Weights of a small image classifier: activation geglu.
Rows from expert 3 of block 2, named by matrix and row number. Rows with one number belong to one neuron. Each number is 500 + 50 x the weight over the matrix's rms, rounded and kept within 0 to 999. All counts start at 0. Numbers have three digits each.
# gate: expert gate (model.blocks.2.mlp.gate, 16x384x192), inputs 0-191
# up: expert up (model.blocks.2.mlp.up, 16x384x192), inputs 0-191
# down: expert down (model.blocks.2.mlp.down, 16x192x384, transposed), outputs 0-191
gate.120:535514456479599548521505496483516553508409556438454470500544485554518444475447408491512527475425486489418483509531524480505467508398598540506495443486536470502516515461503485432449441525518434441496428497541471493606479483430533532495440504549557539483517448433471489471532469494466458557424540533475513565535549513529563464531497476529508483455527524441503549570535519514504541423473500519515580478470459456483525521557503556490558531495485425510556545515479446498542482547505573463492434515503521576497527560518491455473548486522477526483464515509520481500476491440511514490
gate.121:485501501430517499463517546550443516485495479547461493516526468504462495501515519580486505479527479506509501467489490552472484495517561491531527504483536473512518473524540509526498566478488556521495493504483475500491488470491481523542499495530502524460524518484471533500508501464519463507536485489468528439496511487490474501515469512479488533481497461510505491484504489511473574500501470500482442441448455464538471515506488511465466512504496499561541557599511522486542501519505497501491456540463485508465496516567468500392437486482489544489538499494580477491529511498533511532
gate.122:600530566440398423392282543296492467444485421413579520440327400525576553470336412562614631533482607559386647438492380551396469595494688389633556388606629582485540575503611587520414491483666579517570598617467274318531562578555473538426395507490533504559421497449439490614459567481516638714771506403352400390502563531646482502784412386462655532611529397569436467471619407492470618552487564481544496533424478418541468538599482462438440543546699393348451376551405565567328448475476402398413457457504523651640479490579524452475609564522615502618718501418502537490496472379615514606
gate.123:557466540565465441463562375448473600531470654453471469471400480531497415536460389530495386453467481420514492430578480460542508483502482461346438415619515428335561526466479459457602547427423487386429539435465468516510566488430518529415469466541529497441422501578487449497470443440459500512490409403435505542426550587612451521547481511467490492514468369513557499548440589485505525493442460477472526471469384523490507529470490428590516422539485513585533536512488476581515483607484516508474478508443432434507487480532477496563443457585438575447433510539450488450480514531529478433
gate.124:518532514516462531416517455551558470589492435517504439518547490457519531507443575471472492538511468474555530538492506487476540455531512465552403451510566550547562464491440493418485489518467454532565546495502542474537477521471481388517535485569561490502502493488526479494468497457454493537519545491584482524449517495513514517439582538545589432496468438484422449515439384501505542487519463447445408463498495434500521559456483475540533515487518509504570565473482501488540427463577522552537521531458499525527511493481527477455469579519458468456479478434523520497526551543426493453
gate.125:545467459505507510491527486513512466505516540491489469493557528474518488510529492481540503465478547590502478454492487467480532496477524486520459482509465460529541517493517502542488554567479492526503512516517438511525537543470499494544426435472585480462513465543475501498489514489469527491417519472472526463539523506465477501557503533540537519555484532507489513516547511485492477520504517465475477489553470433511533529492537562549449504557484489505537492501521464502476505512471488545447487458470529494549505496453544498499464497531480475544472482537475517529543522495522491496
gate.126:500520488491488487491501475560510463518545523496478574496495476515525561528496500513495541456530523439520500542529488446529507505474514508509514555482521489448500520506463466492521527497506465519496528505498534469480529493512517460524509508521561483496522473507523521468487520480467516550500521529545505506478479509541467561542472474497508486486441541498523534470435504506494480504478484503442460485530527509574471536505495519484535467477540524516511508449473515532509532468473470504496523512514500508452517482509516531453463541459548471488478551529484508456554506501462523469
gate.127:508541463466507316540452496572586468561510472535508481443524554444505537478509544480500450454532509564520541477475572458534571461495502541538500518439526517484504457537614523513469424469459478517460472503515446472480509481461504468492529514479537435505549506548468543432501493454500418553454528430471527543551487538481427466538469488461493486489512469443546475474494551444470411486449420468505497528469511502557438447540513433499518509475604486554448530541460515523506580529482428513511572527448515452483533487513553442585500532532443524482517507510502528458508545528557443515
gate.128:499523474553502453441549446548525472490488484553473532446564520519460550475455551503560573565535485562481502503554468466523511497510539447510531502463517439445487530537477488514477518472536508551507494513547430474496507442504515484500436508539441497497530452568513519467543533488498459493490456509519447464488564396488560531517492581502492527514494499465538524509500468473530518503413494477466460465461449457466502425497519489458494514501475499411528425487469473467477512464514507534484469450531536470468486463471550594466528426556533517500544486514496516491479513483473507499
gate.129:538505433426529460520509572431545462492502423451492474464507507496450545461492481461469450540536539558489460520481473530522521438521553488547570418496500483446545463437499549450480512456521396486479561494486488581516465538469546431492552464457501546569475522414459523539542506554486532540470583502494507519559562530451523482516476535501573472512506479479499516501486380440544533444525528464502507527491603490442511484513504526431589526461487517573521478474495531449518517536500556444515528552417416524556531461489506551495489478474526439492528446535433516510565416444498564502
gate.130:530537544481503501521477522517578515492489503550508474532564522469545451503512491454525480470469472583526435462475478450457449523517437465508528429469595510462537537585526485526496494530545500500480473545519483518495436527476482489521499499440545453420559468611509460437540555533462517466489480423523494473440547511507429506479463540545445499461523487538507501410489537582522484508560473471452468537464541584496510530513513471557465505523507519511509504590496486485459510544502420513436532572548469534503503492453501469540509502505480498507450550459539446480517469485444540446
gate.131:472472524524404474470464560522455501530539505480504478547518520485523527543502555514483481446488507425524511520537468468452516470519446519447500444438427517499532518539477451496489531529503503520535494518457476502464544585479495448499501500474495552484432528524505516487469522489496471457459512507484444475474543439541542517484531550527527518527466492556512486503472511502508462499529486495471512552550539480479451500508498538520539535488519526512558423477520497469501498511541484542485499551483427506559511507528497507579516443453546464526547527472475475468511489519510507442
gate.132:436469484433447433586435393517548593581453457441419392521480441403687448370546512471534491442517608496501414402410705512407342546526513688514357599399487545519341473334477494598457384614605504451445498448459551520491458554536421494481464606402453468544469434555481549601407537586529493441506570443362403451577439430433403491412574442501515551461515597536519504541557520395351620557566520608444705535359553395432556520393405556426457702544549437692634551636494579436417482668462574518550581424555405504490606516606571489477440535678446561535602594575456455673296602531646526596
gate.133:666656503419553369393513531575579433522457498558403468564559547486452525414480523424484460512460472515500517444592517571463438593420567605450568481565686573392488435453359513450511560429389520604427484484405508485447474460518481507468536433539462519523352452759481576465483629498552544488513591562500546613564539512569395605547562529533472506497479551419407414505445492424567448461369450491606500403496470513460517498593547490465454402561645500425722588557575468391568534425502364533570447472546519556428481509515450515523283403439513491446433547586470588483602476459456574584
gate.134:456519492516411479456541514567462466552509536461498527480485475556470492518483453563509428481462498489500423432496499493559469513520516498492468431477486477459447489468446528521550473449428490516511534511409472496469497505605463508529458461554516554503493550588556538523576493508521480525402504468556542471466513501490498517508541489470473498487469436560459459518518548438525459536486505483510481529536485501415561450456494493478560506491548471540507509441511515528530466527502492453515528449496512520518544469467528528489542493508442552504467526451501532555434520484522504489
gate.135:508470488480506509434444460441558548529467540593559507544439438494452549427525418487540538518463454493580518515549441565546550500529463502491550507497405494550550432473502560474564492497514522526623506478547465574535503533555538461557529533480533538460477408514534540504418455593428482519524443479599608433469515436466486505419489485539517473495501505447459513481511444525540609424448484570503410556524409459537436515503523550426536491554609543552566533494531456563468583444503456501539396393543551540388496474444549482471466610486514495485531515479529518529477485498421527500
gate.136:536523480456589447324434359598503620419284460597479379454551452471603454418388448405599267459469377498612411457426510529520542590531514528522511471561494459405609381476444359459421594497568384530430517529300546529590478364476438359453453592431444669433453379577453609600463488539423549384464509487335577615440634592696448489453556399538554498469491533548498460582661563476511501316220313477682479575578474629637619403644506430642430628512469281474471558572430375446560490450543562533503601488488563536467626554563539533657387437439402576523580571743394522516465452612600613566
gate.137:452482479537494480471432537451450470607469456463523557516559421490462507546516512529433540540536463556537513512433537481558441544546497589518483506527476620592474540542504490535447553519530471486581478561481507442475474522467513496485550490488505512457463554481524593503548505518507525533509494484461446500529463477493454518553485524488461475471413512415466461498572444484460533512571453491550505523586482510510478554556510463546462459498552448537415408540610470407502509498492521548553504515495468467560480497559487497525593521481519588513621456494520550454512487436458489534
gate.138:494480473406490495473519458457579556575501503504520489486511456535492565515567509485500520472489401597514500453508468495510512509421526464433531531524488443491458434515549527510517428476468512439521537529516479485543514483499489536487550487494540489500492504499500476540440572475482467498523541495506525501457535521468502500489564450456494493483494525473509523492482543467491496470471466496461497509479482520505504516521462517565510434453478531474545510523477478544509526462556473504482551523528478477486541538489461513533563513509485484454490491534546496505494515479540510511
gate.139:506455459399454497430408551452514555579539532531511477513549494461462521528476502573463538496510464438504503453460495423542534567477492424505532471477503467561484532443545478479454442535533461449545554482520405497400636567466510589474442515414547550444473509496508530499469530568504556548472532508466465412410545404460513553594576495544485484516468461468570490482538540465426485509489513423517467474516469517499414528458505517419475443503464444501521448448524535469454421484413468492501563452463481531604466540585563508494566570422456426480367514440500531455493510339603423475
gate.140:515519559607601618452522520472408488555313468243482355489435613478475455504395476453536398525566697374475424372498526434446416365463450570558635510512457484399528553462413584454532529507600453470509462503542471498460633434480501458451492462394552470552482513496485340590494496567486367478476558516382404588466473495509471456396560435542558684495596629383430523483481479293440474446381336425575598401440305580481490427436462481414466474551534488568600455490601566458613446410552439522518581588457481726335524497629621431588552414408514503492412483513457564526482578533554486482
gate.141:473517535578491525557469495429477517527514466465489552463479446504515481487536463513462485469511501501517529508556516486513533546522503510486525558544520517527497501467563466481523556424492556468595453487460529443470514462453445496455517535544519526422512448498422513533499521507417524461537471454462492464520544508465578489537517534524539542516516505505464520514507498488467514544465500506505467524495534512538467482487531497551442465432554483493495429505525529542475565491509565481561502474507521497515456489498510582434461517516500475526498510464478474503510512534462513472
gate.142:513517462510580484490481497472525523528427516507505516539504476483463540425475525499512514490505510517461539508527537450461493475516546520439498537476443393485518506532477562548491505510524542510463531504468499541484477558470497574518550495521474531476482497453556491509488534474565472513539493496510424464494426536497509493501524479502498509480506523502559516555503514518484555435502476520525483521536541505471472537475481538532537553459507543463468423416514539468490434550474520543525533482460574480498519464492468559474530504496544491500546463520512529468505502476500558530
gate.143:537523524537501527456462540474423483463532489486509516530474529541512547539510532545477432494530493427468546489487508522537507483552486423523515474496437449539492508526441472508462564511469482469475482563483474476490539494526466562468527541460460584457474568545470471567536552489534525480530527479507502543446555419475521500505499498478460482455554499498481548504498457534523463505517408522547474437517465526383586488452535491516515509520460470531543498509561536483457456378501480490528473499481488529487431547490489498447505464487524449505504500496504514524480500480545556508
up.120:499477524480481431524514523499483451438530520454568488484508472486554427473469531599493523530493563424534516543515491446490574472519491543492442533559387458509494500528533532460521427536537470450547449510464548517467491486489488488528546495479514437484582549536533545556479474507502440422452527552407512489486492504528493460393473488447478590467502485498491455453529499470455458548456437507503459591536540503495511547477516546470434444555535523531506442536523520522455493540537496533462506477504543467495451508503475533439538486468477592514542578460463531530481528527450541443
up.121:543543491509508498478493536501474506517497491509460528500487475503496534496516517556473544408478498511494540477525517555474492495496514497489575477472524486498525458529535466498510560516528503511508469474482445534504442493508484463503488450517531501415472533540472522498489495500489465467567484516526535474469506488538528509515471478508496516499509501521452527527479473491482580490539509477541488451469489473510516480472473494483512450507504475542567545581536521488471516524461538500515485530492514485490490540547459503458458479484486516491504494485545493494526485496532489551
up.122:446413490542570540641693438677449592527545567604464560550665586477427514603620629407454358451532418412636364555467590396598578379487336646374408627403423431534427421512399475507607504571345447435418429478481677676403441479441570504536596530567402548496649475591544543443556433514434353272283487581584619534470408413414609520288568612538371418399576584452519483512387668514594379501499401474433526453581605607442627488410614556551531458457290603608498655433687404407680552527515537693561543532525430376453489558465542544505439455527471473401298459556525441485538554567344472401
up.123:565388536588521511515525461493430551425395523442532483483462442454416500450510481551449457440547490454561463393591558473419559520569487470436456500514512553353550527480444448408596509394476464356424496391514552575481484543468477517464522458520538501448511484551522473497433553437538376461433521416409403554482503544517508580552495564520410514483477506485513482502417541540434458448532389492487514471499410431562504521545508413536483439622434486505461473458452489472426459635471495510491496531498444389552512510417402488539461437613408518360452555472466510491438537576415608437
up.124:514480480528595543509476502531437505549458439503481428537437580529494509495469456498502500526497581524472458501523464528521466489489525413534512439487469498465519524436453533529471465519424499500495588543513520463499516511463458535557523520463545516485455570506503458478572449554438480543422475456493546493538419486493498501520505516513545506422503505476458440563436467524491572533489424524472430508459483468506505489533497517469510482468481482427564515450413541531512489525496494519504430490468522521468521497532509467547526482491525484534469480530537539460549509560506498499
up.125:508446487457463571470498488520458487520464557501484468495471533455512501474472480502514482435444516560516513525537586482522506450520485484564460515508499494509490506570522521488499482465518501467527465541492463530466518553472499530499455512477542472497489508549548528511467470513421502478463470519466432473494515510474535534480508513507517538569497491534587509556485528499503539480471483514484537462464447468503470509535564487480492517506477471509493455501552520472465505478497494485492533460516505570489508488534543464472506473495451490520525475483511516499449514504539471423
up.126:517469482486490468538495498418516537462461531509539476480497485529486456527471481475489468512488501518521467475484507565459517451485457482506456507537506557503493490508534523481479489487536527472511480516552513497485452532464490537455470536485445550504528539488489477496517481450529471476458493472433461520540515466459495463461542540512475557500593498501470494516566485546471516458551499524567569498522489554441493461506502464491511541497420507502529465540540502488518484515532511509503505500534482510516540495484473487568510470559478524506484446510536509585465459496519468530
up.127:410417540558516656505488420489511497495444424489461521481425455569583491532418435460532568473453511493437467547533434456477480527461597437437492608506518483468520521447408517509582581492554535493499517472403514546517525492548497459489502516533530544553498475410498504530515473586508476545573489553570463466467517586603582483468502532506485465607517556560446520542478484515560548547513546507515512466537530566508574551510479468520511434506431542408501454469483479509533460482530537513481500524505464552480521418545505532480489460502535589511500486523508442529548457519444584478
up.128:482501481530459451410503494541527529494497478547465516520555522556443499509526513528576561531508507479483527497555523455514518521513518464521522524524465449452468457446457476520494480417488484572476514503528447476480524420545489506465503528495470533490514449528494547469516479503503459503480495515512520421589508421428579507534529504510510521484554528499543484497521494469498542496462485444495441502530467489493526425441524457476454454500502517438512424474463470431509517445531492465483452521535500449535511482439511577513504429485541534568535505535557467525522537445499526516
up.129:552457429512466475524495473466508491519476420496491506448523475469442562407455459469408420561500547514531498500479459500570586445567541473544597542519439450548514479429504579455503516405474405500462522468503525559459473511500530497528562484451468489565404553451486581565511511512465517538517552564498503438549508489404524497573477501459519488578467515522515492519492511431546514493523585484554574499473558405420516429558572496467528486463526490535492509484488542481500528522496557493563509558404462527583549383511460539487564503423491473507463461585486472520533488448476508512
up.130:480532481471503490484498498494500439534423565486474458554506504573476506468500544517522529522548519507486469461468557468524475528512468482521532514510481518534438434526533557538547469519460481500464531428534490535502397498463482487504490503545523510510479502501551431501524503562504505495434418537489523486532486512428493519496466476524506495497482532523492443511541577496458531425471483520531547468462455430469518533541524506543495502506434533434509488484493541494507480463511468493490490489437505471522571557446488466504498486496474468500504529498587486547542521515469536445
up.131:506536503514484515501558457516471505432483524535523483466516532501505468467469448554479463516446464493486539465464538520501487490488543492554588529510590536543465476479479509447510470424505557501494550528559516465550461428511523531501487503516429455521515538515566486492488527517449555557581547524548557462522512514534415512532467427524502452524463507431516565544558402482533429510523533472499547466479468492493538505457478515514480483516487522508507523424505541545507487474500519481497489470483548517512528497479458486451463506520433511481487492506517492514390498472470516538
up.132:565500527633585628384523555398434363366444537594576634444548489615326506639503484546506523562467450449497584625555346505592644457532542292496648498632537466478633579657504519435497605412393526531558475524577430532552567446461597537465587385557613567435585582381538469418555477387477449569450463530590560557447567557562613549537441551492485469632531417472435476419390513613644413404443471436531329468591487581572494488641549440600555292496353601289340447415477378538609551398556389459489440559455604510500344489421457523491591488331566484434431441428607536287724406477413484389
up.133:419353507596437609640449449423404519426534484471633535502503471499534494586522449592503576473560515505539443607417482426538523377582396435540420494383356424571517589539604429519474429563558473408551528531633566509554500579478484495526476582488563489499620525274473425524469380514480492501449408499465434401467453475446630426485399433469478456432492428521574504488582509614445601485635535527381492579557551502536518454397488518551517580432345541559280461452440493556438470562476598477453559527529518473497493439471575411479661597560460492540502451417515416524405543512568421422
up.134:556507548496594478495449534460482457430482517510496499560489465470443471570497515456539486467484546505545569511471515518460528521589465518556442525458561524536527518501560397473464518544532475457488498488421495560511495471403497573475567493531510484391479550443460533478475492504521496557528488451494444483511465474507527541538499502492493515528471509512474494516583519588496441540545481515512521474490481521551486540557554503496531536517443533522474540517478464434487471466456507500501487488536509554554477524466485528474510450530481420442501461501487458480491482497506520489
up.135:560543530505501460525412560570485526464509415548480528383505465539582468538402469439569545527546555517492465468527455475478567567413544528466535520526563469445519594555550455493486479451537428573480514475439541487507507520546440555548547544510470497549479559488473495507509528509537535490383502484456428497617623518458481439538576521474651546442500375554576510563540482447564493489428585479503530503557571492436522470537408467529446473446516478467529541443536522514532494516563533516540684534392479462588523494492448524534520520500467512511497507532431451440492509457566498426
up.136:546495475433589453348473358601483669461269437584470414442485432545618460443424517426611256418481395482585380409479525556524505604511547520521501442524508446424663374461421429492431580580510423534462496485316534479569427341514436389390471573457463644462469390578423612583467430584426520363427578496388667597394664560664501509383624363573549437484507583534560482604665594502531517278192282446655496549548476582631611383586480414664442662529507400438507588540387456469560488535577546520486629524471508485444598517517562509638361418383387557484602614750484465533423500595574596500
up.137:548534488493466559538493473603561593412580531427509501399446602501491473448518493438469481493557525443528537535505540529434511514439510525435501476551493414523450458463476479499425539484496584526445530532540529495489498506418503446510499497496529544548574360492488460490491470491478500529440497521472502620515465480524519463588501479553561485573574514531593475472589535535425424484389486458495526506449479596538476586541491533506495608467472566479540546441520474505364489477446480605476547482455510529532536590499524534536465490502529505505464429497538497502563440443469523429
up.138:487490446463470454463503464523541541513542538513536527491557507492487519474559433482472486505479508546493474460457418533469501518438534505486538525474524478513517466526486512529479444429495508443488492490484478505545468478478513472410537515489484521510457520536534490539420559476454457511495513519440512462483475520491470426474523452505484458512467567519490507474520510441540459458481476455539467499506498503499474513496450574571552495489531562493535531487484554529473509485553478443447473556448501541485478533508513541528530511518470455513459479502456500488437524459512526507
up.139:516536543564501541573592463525499473476473464428506522550449531593516481464559553394519487542508570547513549543553501616473495473520548561536505610479480578518455494544457502529580563481476564553461438478500573463557405447472513441514543504557453410527527500510460464471536508454480406451587463563506563614553411583530471424462425495486524491525508501545473532525476466489545464564496503556509585448478467506536572512532502494579532503434552554458460526533543430501521548474548530575526449580530519461405543497428476532447375446556624538555634507591468459529502524563375559478
up.140:407541564599566676444504489549453473528296437363522364448370630531473471432477549499581433577696694337438389413562526519451458427493463559565624482443478487410508608446394474453550499496538510434580491439472469465567596479465537501480510426427643581551523552543491428551491397543545299542469548506415360617419491615507432516418544397536556692494634657547425408517522541385384515496375424461518610454515434573481447420472498502432561504556490459513519425422543603502588407424556418527562541598364548768372443517544617419632616387459593555527386529430533518578555628575529532399
up.141:513473513413440441556559503534553520487532499524566464520435523529448547515533542463498555489498457456505537508511514453457496446501488485511450442468467568514555494521472483415485434547513573498430518500542488578516484495528466498459495451449478498492504604532530397491487502515602541488485556546538497456507433495463475543419508503452518568481435505475520510489520487530504510456481522532492551448521545465499467528505439529501523504484561547537531520487550531523514523513571497519526554506446458506486581487524570429468528484514463538478526513468486542479473491466505445463
up.142:491514513442455527532499505512508501513548522506525476523470516533525447558473495510532555572461475482519540523483439495543477528449496526528444504537565538541484466533502512492517487545477489486494538441524475548442556447457498455558485481495594518467460519500549510524532494478479473531483424490441596536476507498477451528441494501473539514469495443523495507504435531462484496528480499501480451464495494474458533488485454532507498500546601545516548511505514463464430494446460553472557453535528486519524488506487471499487526460458479506483489471472484481488489510551513430529
up.143:451469474468497477583558476526524479542465516544497475482470491442469469448509470462524568527424511603522453527496501486453483497448518591489478556543572516418476489492551548457524471460547524501509504451501526498493486514456543433500486473515552418532498488477496512453482464523459466523440512459494503442552426580516454508532499484546461551552474489481523458501500549487495511509528604502514503560495518475627441489532459503476497513457536511497460495496507493507505564545467523490456531487518490480528548445485546490543520532492467561502495481563532492503523541515479458505
down.120:503467489575489535424467515477535509488451498465456444448532452451501498514499493571482553512602492479543458411548575477495478534496471558531479449437433557482476533428506434470532559559500449529509530527553443523541508419496459428491464473515512452474545558525488458439439480540474458497469533574523491482516504500461468427449465431534471486502473512504527532558485393510486449513449495472495578566549500527516517485533535471471515548519538503483566484494549511555488528487468490503494536510452447552579487435473551511545504501465489545475504556501503468518467520520522529505
down.121:535476505519533466487494494558471502519505479490471519464535516527431467472503547466535445471529545475494468493524516476493505521499475486556533480442515546480491564525491462533507509533535460564458498552474518447507467494512479501568478501503512542545494518502510472506508529488503532534512514482535483504428478487466477485544469584480536539509542539467510518462522539534481560472450406479474509481466519511485493478491482538408505485553560536480524479558514477481557501488525562475503546546484451517451502417492506533512492488524487599496509559554511503474492498522438498519
down.122:479513395428546464463455495528657475485432686564517633549563414460394454532362485494486583449585556505613388441373500350414412439309502505496533614384482456412468479510535456419365399580457458589446568696433586563609374386398376419572527606464536328430642440498571565529583470539541502340584476466539302409535503492489575451280760505459336533563498463532471461696642338533495698419417563530410620604459469403592604576414609455603433556415550450348511590460470401527476613508367562453418595520597555444688477641309462530536544610550587493528633411431498498426421585562415523529
down.123:505541574526520484509556561572543551526529519516524579536467478432444536521519580428485499498550544519523451576532500418465518520533580496509457538577424556550467517434420553509371608450512480464559580540544566466604485492490502517561533542557490458595460454534485592358507607546438496478513404428532450477463558438548514557464550446414382389549511523518405437560500478502413474515415429527456411484554470362473523496538446577457522377558526398502598467463480546417496496401479426522345461542617528498437586531427486375518524458538490457485526431512461524478536577546457563607
down.124:504536517567529419446518544523475497560500543456482506435511469464561527512445530525495468465472547564487595474491479521465475574547484475503576464493542459462568493482489515435522494478480525549537446498478550466519491513549528545528497513536468518520504463543509480531543519461596473506460466559491409490443487452484424467521553507472435453509459557458443431493448574540452472425517531495422555474477482475486485452465427506524504466504563456604510600533507441530493503507515477511490438534469536432498529497380494551582588464436448515442482478435543516599563539568615507551
down.125:464439581490469501475479527490529482444513520537498543542456559541478543523511463467549488426510481445525513507535534520472539461531467478531488500525558503538496532504514534510454477487493540445568483538548535457509532443554436454497502560564515524519495526445482533519519472458531504471513520488496512518466478582465543477442433472521512484472491454460473483487493543477530493486487560475532500491540537547479485451500506495529486471494475486524504474535514491513524458460489548509496536440476508413521474541538490504552474484513419542528549462479514448476482512484505517443
down.126:495450439513522446442464482459477537513508456557522443530495494519534456503533560541497518513510498502539522471468447570498510519442513527568458514500489515556499485504549534500526520508538565474490499479487427462504532502500557477513548505499468524593525573501543555520541458486537486516549551485459526453482516504493531451459469534472444514507548485516499550560488414514471513495537506534519535490493480574474469438496504511479561540506535530490484483542465522538550527497469538451538480522471448406507517462505497540503510490529518527545488492476516515513441513462513483529
down.127:451457441560481498564497481438498486501472539594489518515517502433476512458582503459444535480488557510546507433445512535525431439491512481510506524486519485443486564558520463465506498415460480505479455496546462442439437494466457556458535501434479466473532416490530425472500519571515532488560469459468506506470489400471515491487430521527528532496505447477522501519513484505442531410534538517497519485504414483519504520476514562480461553618527505593567405532515416575494506531484457430501524525536468555491557529365553571557517482508503534484508526502448488478452558518468545441
down.128:463463485515469493553510472547502535520465535442523520465462495487496554541448473467491516537453519477503474484524478479472532530493512560493506478508596507484485554497481431535465578458508495539511550464519490524467497533532505463487425510560458484506537505486564508548509531502487482537591550504397455505525456450456502542552434501539528541488506554502450500457427450479477527509461453466503505511497389469546455541450463474543497522530507454411522538497524458537501570499544498431493535506459470539536461509474447511459558535517521562512525458447496455529487411525503445502
down.129:465511484540488445458500506489516463485549539455501602482596450545537487505546510462508525450468532429476536526574546543463495452558570497564509491421469599597500480463486498555524475513499510493511467470499498431520514524510394567487475513516544572454475547438535501476507581452508533442462514435539414483505505546574478518603483461426482515556521540530433446500536517545503520470542473531515439477482487483552361497528485489541407502484450484515472473503461527497465484455459452452511504483497465444535514577549517447478568577453506546507557475442496489430545536494479495520
down.130:515440504500536412478475448483523510475534490468456449484530544487532560501520484544506528497508507522563548488557526560531551460516494481513529499593537508508453498472544523610482560522509580614539500494499458491487440518532513494500377490587505527513499551495494483464511521499513525490465490502435541467503494605471519466545542518493494494522529501511535428569491523559515519549488486388507464456440448496451515539530488496479432519407453515478490480526471535565534513515528498455502486451499525488538405542537460535435472509514482443463504509487569516503553519502474508553
down.131:540497497439430484490478501535446503536564582501496464514518508501488522540489536481488456519502489480499487512552496562513492477540501520464443494477568528460495508492557496516518467501476414498492556483515490495525484465568534516545518495446509491484489468494561516563459525513441528494547525517466515471491490511464524492515439484539537476471513554502553542500524456465440551587481534468504550527499499506555524496502525594474411536478514538505508518468500514515546524522533509430514513490446518464481564522482490479551494451468490531451570572503540489531514496507528542470
down.132:452518400515444563484443460596570505566624345669531462444513473429646563359656577462528622414489526547495505400421593586394465310533620518536452438377468408456438523261498507504449423494523492509313608427429460523529374465443618564616443516608536473499672555455489560402547345512450513454652486403488733542432598471572543483537506655575617440558513518538607517510416478494463451485504570443496511356657518523470499477528517608398503525352439521551684590538669554417475430511530578462422524572580454463457284363584469517420328510552399517448455496564453462507417578508522532478
down.133:517532551519571589582452573504564489416504517461445442552524466520541449571426424597453644560491387595519563525540402478605522497450438595531533424671602495478531473587471519508467474402443462500463471559548512528505551417481488432511560532486521482484560555640516499463469527578542414483591614569554572495377506512463411499418535495503448547516534519540622336473465499488473492473445648482437376432451507481602523472495360488456483501392545562502510428426584533493532551566424290439508427605421513616358485616468558477481583527397411461579505498515564501544547588495528499523
down.134:521475475564504496524522499537455543512519501508528516516526485494459438544522463540522449476489502452502571538458510505531456484512527488496515516571523522540411487524489512504481512522483536433460491496569530473511518483481510512588506471484470505478539489486454501469535550513542530502569461475502550510492519537464474530533541517481470474503443501520500471536519507528520463449510518511463522515584481501492499495457399495553429518472481508577484491440426509575466457513500508528537502481533520460510521534463511527531465523472516462500488531502553482485478469501500526515
down.135:478463466602442401444481518476543514499438530496478504512464500511418439510456515559514444552512464595563442501533485500489522462614502492452435496521508479519460523505466509444513464483532377519565420615545501570392520496578530462518541471537541450496499414467499466496478386517512447510489544498561495496501442545504415600438550526534464579493514504594399542582480552542540447537545469531522484520578571542495469570474580460448582556492513493383491534517519483602487511475440604530520544508544617564490483531548511499489492476572514498426459451492536517579542483506529515497
down.136:638328525423525415444616401464572497551475447527459581558525476555497447474517632672474441560532440604474583539569514438512527524533514454533560603651492573479561507422580468519436550603411600546446460621553483471432410592500580575464412550425351470468449496434612432616536582566461489414374382530466349622549402408469512558443507431516450604502599548498474463543521386392384532527567525489514606572304487344502363593519501613567486612523396453370691535578396469567438411468473597473545504615617518470641534465476642338431505590593520522384553430494540415356602248608455492498
down.137:521462525447457505495568407492502492519420476475500482540553461446493444488554398456463469516482478548511517515526436475533527464516473466517479440447450482548577544566538480477569488490520516462514402473489539546505444466497485419402517525446540434468463480474431498484492517455515532454518481548488451514475485513498418503363490475479467445529492542499451546497445473414519506478495447463550554567571539512467510512494504480510495552530483525509484535457517560509544473518535491424558516433469452543551532500518506548516496495518553469625511425566482505442467457506537436458
down.138:547536505546444543483535574503494468414513488505520511483449533535560504492468509514573576480463518548457456528518502418479516502527492577545487419487515487513507431496537556411495549511481536544506484500429528525513440479535455434501488536530500535467475513485538474534566415481505528494531524499487493535553503562475502518461554516570469498454386498496483468479523480471570516432447492488504583520539523484512498553534482474465518426555468474499499452492446527503472596483461575547456573491506479500494479477479492478484519471439454571519559460517462461535534483517540443520
down.139:474458522455476467481384567504544567501569460483562511461651517577471467478507561535499473509463513406525496526476506485452647539446500494484516547515626494451553477458549483429497496516483449495466574585459505513448454598510545478514494469470485522441506437539485506420495393451441618455483492407391428517574601376472457556473504569519398404469445504579562386462610492448446568539435497510578418521391520430444505580537470520415513696571502431423477458524455487476473424526458396563544488469512381516674564542551496479480468514457369503488463443577428455522586417468433446486
down.140:456422482476478626421558474490498625481397543492507546526560443552613511432465380493453482462503472506538541514550414382432594425499534488352512554381386611449742627570516568572498477639408568487446481486481529556526526518478463358461445524572456561541457576482606573590474511626533590386381496430475525395486483434464582450393507457510481584427467647564526548529456381579539463393558464572487470559378435507524433508578545543461567461500344475415473535516595588523443592617454486675570445397425466580600484610597481410387497511414407489523483512564445553444490390449498588584
down.141:455510530413538478563496605519501498552558500551526443478536513468475563473503495525483520530532502515470537475504550507570530492480480481515468461533546570512448560480464462506536433533473518529389492451544523503447441581524502562476490510447505488523481562548528446484480485472576593503490466505527514489542469509487475493516476498483550462469483474537538509497487533463513482487566473570464503564467458511414574480396560468503547479481438495445529472479481485494423521497550463443557516501507523462456524506457502476561520505516500574556476461453502484513521521509544455406
down.142:501504546534607495460493517500474488481471507469406468536473469477501523470488473498509519488453530502569533453544478464463519518516662495443599559482495474519553448486493470522473526477533476434542516595452568548552476442511555521512527507513527477486528543484510525542463498476445502532531437509460467544517480508551488480457509500577504509498531490545518434520504466555561454502512523485433481561492519450468523488507483450512491473437441483500476494530481571466517446445521534488536482513524543481477513508487495435538496523593527511485418512550513486467458454518497539473
down.143:492532578473458520416559555521539461553495456516394471436448499504524490506493504569533447470469546419527487429520524447483453504510485553578560508397538479513470508464486424456469516533455522506514521490487518525516488463468503537547539551546573474550424448527492530487597489549568457491547481471475481426454516492542530533523549479472499574446528474481511497505508527468515552504466505513518455522548476513458494472517469518464438558432531462496541445484494514452490454510545497499521495521513506479467512492496560449479482498539511500527466475495511527519479528473526494561